{
  "encoder_arch": "vit",
  "model": "spectrogram VAE",
  "dataset": "tunes sung on syllables by a formant synthesiser",
  "train_examples": 39062,
  "n_mels": 64,
  "hop_length": 160,
  "input": "log_mel",
  "win_length": 400,
  "bottleneck": "kl",
  "downsampling_factor": 8,
  "encoder_norm": "layernorm",
  "encoder_norm_position": "pre",
  "encoder_activation": "quick_gelu",
  "encoder_mlp_ratio": 3,
  "encoder_head_dim": 64,
  "encoder_fused_qkv": true,
  "encoder_bias": "all",
  "encoder_qk_norm": true,
  "encoder_layer_scale_init": 1.0,
  "encoder_parallel_block": false,
  "encoder_inner_norm": false,
  "encoder_moe": "soft",
  "encoder_num_experts": 8,
  "encoder_moe_every": 2,
  "encoder_expert_mlp_ratio": 0.25,
  "encoder_slots_per_expert": 2,
  "encoder_shared_expert": true,
  "encoder_patch_size": [8, 8],
  "encoder_conv_stem": true,
  "encoder_layers": 14,
  "encoder_width": 160,
  "encoder_positions": "learned",
  "loss": "l1",
  "latent_channels": 16,
  "decoder_norm": "groupnorm",
  "decoder_activation": "mish",
  "decoder_weight_standardization": true,
  "decoder_widths": [48, 96, 144, 192],
  "decoder_blocks_per_level": 1,
  "decoder_block": "basic",
  "decoder_attention": false,
  "decoder_upsampling": "nearest_conv",
  "kl_weight": 0.001,
  "residual_init": "zero_last",
  "optimizer": "adamw",
  "learning_rate": 0.0018,
  "beta1": 0.9,
  "beta2": 0.999,
  "eps": 1e-08,
  "max_grad_norm": 5.0,
  "max_steps": 4700,
  "batch_size": 64,
  "epochs": 7.7,
  "lr_schedule": "poly",
  "final_lr_fraction": 0.05,
  "warmup_steps": 940,
  "weight_decay": 0.0
}
Rows from block 1 of the decoder of a small spectrogram VAE, named by matrix and row number. Rows with one number belong to one channel. Each number is 200 + 20 x the weight over its row's rms, rounded and kept within 0 to 999. All counts start at 0.
After each channel's rows are labels from the 100 clips, of 14976, where the channel reaches its highest value: "lies over" is the class under the peak. Only what is clearly more common there than usual is listed. The data: tunes sung on syllables by a formant synthesiser.
# convs0: first 3x3 conv (decoder.mid.1.convs.0.weight, 192x192x3x3, standardized in use, each kernel summed), inputs 0-95
# convs1: second 3x3 conv (decoder.mid.1.convs.1.weight, 192x192x3x3, standardized in use, transposed, each kernel summed), outputs 0-95

convs0.25,226,197,189,174,206,185,221,177,208,204,203,175,247,198,231,169,228,226,169,201,220,203,216,185,187,224,164,210,169,188,203,190,170,214,178,171,228,218,212,184,222,195,188,191,199,204,206,206,189,180,211,203,193,178,208,199,166,209,220,229,209,173,202,151,174,179,181,193,178,180,215,231,175,193,170,230,185,184,156,180,204,168,195,157,167,219,211,202,183,201,206,205,207,194,206,183
convs1.25,182,206,166,246,206,203,201,215,200,186,234,187,203,178,196,185,188,202,196,180,207,172,151,217,175,207,209,208,184,156,202,218,209,191,201,205,171,195,234,191,261,232,214,198,171,195,148,191,182,216,217,142,195,219,181,206,204,183,213,216,228,228,223,200,209,201,173,199,177,178,209,201,190,204,224,194,206,194,197,231,257,203,180,179,211,222,180,205,235,186,218,174,239,195,226,170
lies over: /ɑ/

convs0.53,175,193,207,231,183,223,193,194,203,183,219,195,208,208,212,216,152,206,194,209,190,194,215,200,167,198,192,226,222,208,210,183,189,196,160,198,176,208,193,170,164,218,233,171,195,162,168,195,185,192,208,162,227,198,211,203,223,163,223,191,174,193,161,221,177,231,171,212,186,208,196,187,194,234,200,182,210,190,181,233,193,217,199,215,223,202,201,222,212,211,243,230,163,196,196,190
convs1.53,194,185,235,219,174,184,181,236,206,195,192,192,194,189,184,208,174,187,194,207,206,210,226,177,218,223,206,202,206,189,179,193,250,211,203,207,205,194,184,187,221,211,175,178,179,199,207,183,233,213,202,229,176,197,224,203,198,124,222,226,221,195,213,226,182,196,231,182,203,213,193,214,172,217,221,195,208,194,201,158,205,217,201,210,198,229,202,190,177,218,181,185,221,205,222,197
lies over: silence; /ʃ/

convs0.51,228,192,212,214,217,216,187,172,229,172,199,197,245,220,206,149,158,168,196,205,199,197,183,206,212,187,179,189,200,212,199,196,209,212,168,179,173,189,207,178,202,225,212,198,185,191,149,208,217,201,220,162,222,164,198,218,210,165,197,194,184,208,247,178,184,159,184,199,205,185,225,180,176,220,187,204,170,193,181,208,174,200,199,195,189,209,198,218,202,187,192,132,178,199,176,194
convs1.51,195,204,201,192,198,188,193,189,190,169,184,217,214,173,197,185,226,220,215,218,186,219,207,207,205,191,196,183,191,191,212,179,194,205,187,195,176,191,232,183,197,227,186,183,206,219,159,214,204,205,211,211,187,196,167,193,200,188,204,215,226,187,220,216,231,222,183,212,188,196,199,221,201,223,205,207,218,197,204,237,232,191,215,169,181,225,204,132,188,216,134,201,210,217,212,195
lies over: silence

convs0.92,179,177,190,180,204,201,176,208,215,193,189,230,194,197,195,208,208,241,191,210,213,187,178,202,192,192,223,176,184,167,200,182,198,193,189,217,239,270,192,207,201,186,186,228,190,237,256,199,222,157,167,214,192,211,196,218,204,183,196,219,194,201,203,180,207,220,191,217,212,217,200,196,214,191,175,182,240,186,244,199,249,209,206,222,235,185,210,186,225,198,199,221,208,226,205,198
convs1.92,217,212,203,189,194,198,191,200,211,177,187,204,207,201,202,249,214,163,233,212,211,156,198,202,230,200,205,205,234,165,196,181,181,202,230,203,233,219,198,210,212,188,205,216,200,202,255,212,225,209,199,165,177,221,196,191,180,199,203,199,162,202,156,201,258,173,234,222,201,199,208,198,178,181,223,198,197,245,217,173,166,213,185,213,207,202,230,217,190,206,231,190,236,195,212,229
lies over: /u/

convs0.14,172,226,187,202,197,201,186,209,200,200,198,198,247,254,269,197,192,200,202,205,190,156,167,188,189,221,229,185,205,181,182,212,228,203,212,186,183,210,199,228,216,171,187,192,213,184,167,217,213,209,154,204,209,212,174,199,228,191,220,198,221,193,199,205,198,253,178,220,201,206,231,214,196,189,236,174,212,195,167,208,215,180,199,217,247,192,208,206,204,169,179,189,188,191,173,182
convs1.14,230,202,193,173,195,190,174,203,217,228,228,215,164,196,250,217,184,213,211,175,205,190,201,167,225,211,204,197,181,211,216,226,203,187,220,195,214,167,189,233,199,202,202,187,182,177,137,198,178,202,154,217,194,205,216,177,192,196,155,203,246,183,159,218,247,172,203,212,187,218,192,260,174,204,215,200,189,189,202,214,202,213,196,219,252,225,189,193,189,213,223,194,215,189,181,163
lies over: silence

convs0.166,178,215,177,171,203,172,208,163,189,230,218,201,166,190,189,188,186,197,191,205,221,164,216,212,192,212,174,176,207,205,193,211,190,193,204,225,205,215,181,174,193,207,173,209,251,202,167,241,227,216,216,211,177,206,193,187,186,233,205,240,201,160,189,208,208,199,194,189,206,178,205,187,254,192,194,227,207,192,208,185,203,221,235,202,178,206,251,192,208,209,169,226,202,213,224,223
convs1.166,209,211,205,208,202,210,192,198,199,190,217,195,200,209,210,208,196,217,199,198,209,175,148,246,161,181,206,205,192,203,227,221,200,199,215,190,221,237,162,197,215,199,218,193,235,191,167,197,181,189,198,150,207,198,205,203,178,190,168,180,188,192,188,204,164,206,206,185,210,199,188,180,227,169,184,239,198,199,164,195,190,207,217,208,184,197,208,225,186,203,214,204,168,181,193,231
lies over: /ʃ/

convs0.145,249,204,218,220,212,211,203,191,224,206,199,207,221,178,191,205,174,184,201,196,194,222,195,180,205,197,173,212,198,176,179,174,214,202,161,174,187,161,196,187,215,235,211,165,209,176,240,176,189,221,196,179,240,148,212,185,212,174,187,185,178,191,199,209,178,184,214,177,218,185,196,218,233,207,194,209,181,186,161,204,158,191,205,206,189,190,204,196,191,217,183,139,192,183,186,215
convs1.145,216,189,188,192,216,208,190,178,206,196,208,192,229,212,163,173,220,193,191,202,211,225,176,184,178,181,215,199,200,218,202,224,199,184,186,196,182,200,208,205,196,217,212,210,227,203,144,192,184,204,223,227,208,218,210,218,194,166,180,211,219,226,192,182,196,184,194,216,200,206,201,175,202,202,186,148,187,190,177,273,198,201,193,192,211,187,167,184,249,191,183,231,209,262,193,185
lies over: silence

convs0.29,210,179,215,208,219,213,220,198,207,232,190,190,171,176,190,268,184,216,215,198,216,214,210,174,180,218,185,193,195,211,199,161,181,201,191,216,206,202,195,192,219,212,172,198,210,185,248,180,192,197,203,208,178,200,229,189,201,211,191,167,181,172,157,203,175,175,208,197,195,198,201,212,203,183,206,220,221,173,189,185,179,214,205,194,202,166,205,231,174,222,198,229,236,219,212,209
convs1.29,187,187,209,245,187,186,196,222,194,210,240,199,181,199,182,190,182,170,196,193,179,206,225,170,183,172,200,189,214,206,211,183,232,226,156,191,199,223,184,215,220,202,210,185,173,192,175,221,228,186,210,158,175,172,219,207,169,169,203,229,211,196,200,183,191,207,212,205,206,205,198,195,179,198,228,184,180,181,173,184,166,211,175,201,208,186,202,191,244,203,200,223,199,144,213,228
lies over: /ʃ/

convs0.132,188,200,184,216,191,208,183,195,188,183,216,187,173,176,195,198,188,204,211,203,223,170,203,198,177,187,176,216,213,186,210,172,177,196,159,214,207,219,208,217,198,210,166,179,214,204,218,180,216,215,180,210,215,236,174,185,176,198,173,207,166,204,182,239,209,237,218,190,206,213,213,193,226,203,210,197,197,159,232,215,190,215,181,207,214,193,198,210,226,184,199,229,190,222,206,189
convs1.132,230,178,215,193,208,189,184,201,198,240,192,206,208,191,194,222,134,169,190,189,233,215,203,196,211,151,185,196,192,224,166,219,222,217,224,206,192,202,194,166,196,170,200,186,218,186,281,223,214,187,175,227,203,202,185,191,200,213,202,197,168,214,185,214,173,163,207,208,201,217,174,236,198,177,193,181,179,193,216,196,189,197,212,180,192,202,212,229,184,210,198,204,226,203,175,214
lies over: silence

convs0.127,226,196,199,188,165,189,189,189,191,215,218,198,219,204,181,209,220,243,202,176,224,163,173,199,187,238,214,210,211,203,144,200,185,190,219,194,246,166,217,162,211,178,220,202,210,188,169,224,194,231,190,197,174,173,168,205,220,205,196,199,247,201,204,220,203,219,219,213,177,206,193,191,198,210,199,231,234,172,223,214,190,203,208,224,259,218,207,184,196,208,199,179,211,230,217,215
convs1.127,207,211,187,211,229,205,210,230,185,204,216,202,224,196,196,185,203,194,220,201,230,173,207,213,190,269,203,202,186,211,174,221,151,180,209,195,219,201,213,190,205,227,195,179,208,191,193,205,188,175,189,222,217,224,182,198,212,209,243,207,229,206,188,221,233,200,170,184,199,201,181,201,180,169,212,171,195,215,207,175,180,200,189,199,231,195,153,223,202,177,244,178,162,206,183,194
lies over: silence; /ʃ/

convs0.31,234,225,206,202,235,219,203,178,223,209,177,202,222,200,238,184,188,200,184,191,204,187,201,155,207,196,156,203,196,222,210,170,237,218,187,203,212,210,208,175,232,227,219,189,218,199,217,193,195,177,205,176,202,201,208,198,180,182,207,209,162,196,226,185,157,187,184,195,208,150,196,207,170,203,189,208,188,193,168,175,222,198,194,167,180,209,188,217,209,201,210,194,203,190,183,203
convs1.31,180,205,176,173,213,217,196,219,201,209,198,204,178,202,197,179,213,189,195,190,183,209,175,212,192,214,185,210,172,178,229,169,180,181,172,199,187,198,229,187,255,238,199,201,185,180,158,198,172,180,204,213,225,212,232,209,199,201,200,184,213,212,229,210,227,175,207,203,194,205,207,267,198,208,213,204,191,189,203,257,171,217,192,229,189,222,152,197,214,195,180,212,219,217,211,176
lies over: /ɑ/

convs0.174,196,205,202,212,178,174,174,203,210,169,222,197,247,230,241,199,165,200,216,214,213,188,190,166,181,209,223,215,217,183,215,219,201,209,184,204,212,187,210,194,175,191,194,186,218,199,165,215,247,166,178,211,195,196,198,215,193,202,243,202,237,171,200,207,179,255,182,200,207,203,211,180,207,193,218,181,227,210,207,227,194,208,208,238,241,190,193,197,184,197,193,203,190,179,198,187
convs1.174,215,196,176,204,198,202,224,201,190,223,194,202,137,209,241,197,182,223,202,171,209,180,198,142,221,191,192,206,198,196,191,245,213,222,219,198,184,182,162,209,206,188,217,184,201,181,194,196,189,218,162,197,212,204,200,180,205,239,194,178,243,177,175,200,265,194,189,210,193,219,178,224,175,182,229,201,191,201,225,199,239,205,196,201,234,205,209,226,199,195,233,189,198,163,175,192
lies over: silence

convs0.151,199,190,173,195,185,178,201,210,193,213,186,222,188,224,161,199,194,241,184,197,197,238,200,224,184,251,233,190,196,190,201,205,214,195,233,193,207,217,240,214,203,176,160,191,200,218,213,215,238,204,161,214,189,201,192,192,217,208,195,205,223,187,216,229,223,179,204,220,221,202,176,197,220,190,167,215,225,195,258,206,207,219,232,208,237,203,217,185,198,214,203,206,207,224,194,201
convs1.151,236,183,183,205,191,191,144,162,193,180,194,187,221,212,211,178,204,174,203,210,208,180,185,247,228,222,209,208,218,189,216,178,195,187,232,209,236,210,268,231,201,189,200,209,177,176,157,211,205,232,167,171,186,195,197,204,206,212,198,205,190,219,166,193,210,176,197,213,214,238,202,161,221,197,153,222,218,217,202,196,217,180,195,186,211,221,205,203,206,184,203,180,225,191,200,233
lies over: /u/

convs0.176,174,200,181,200,209,207,192,194,198,216,217,202,233,192,241,197,191,225,194,198,203,210,178,223,167,224,196,216,213,198,193,175,187,201,162,196,172,193,188,190,171,187,215,167,206,209,147,235,221,208,226,174,201,201,220,209,200,214,199,203,225,200,168,254,177,231,203,195,174,186,199,173,223,229,248,174,171,174,178,209,165,179,217,212,218,190,201,196,236,205,218,245,184,203,197,196
convs1.176,220,209,214,235,199,203,215,246,192,224,201,175,209,204,176,216,182,225,203,196,207,191,171,232,203,248,193,204,210,213,180,227,188,206,235,197,184,207,195,185,181,223,189,184,193,219,187,165,196,176,218,268,221,208,196,204,198,196,202,190,199,209,212,218,166,198,171,201,189,212,204,238,195,158,197,180,197,192,215,222,228,197,198,200,213,201,198,189,167,194,212,178,186,256,179,194
lies over: /ʃ/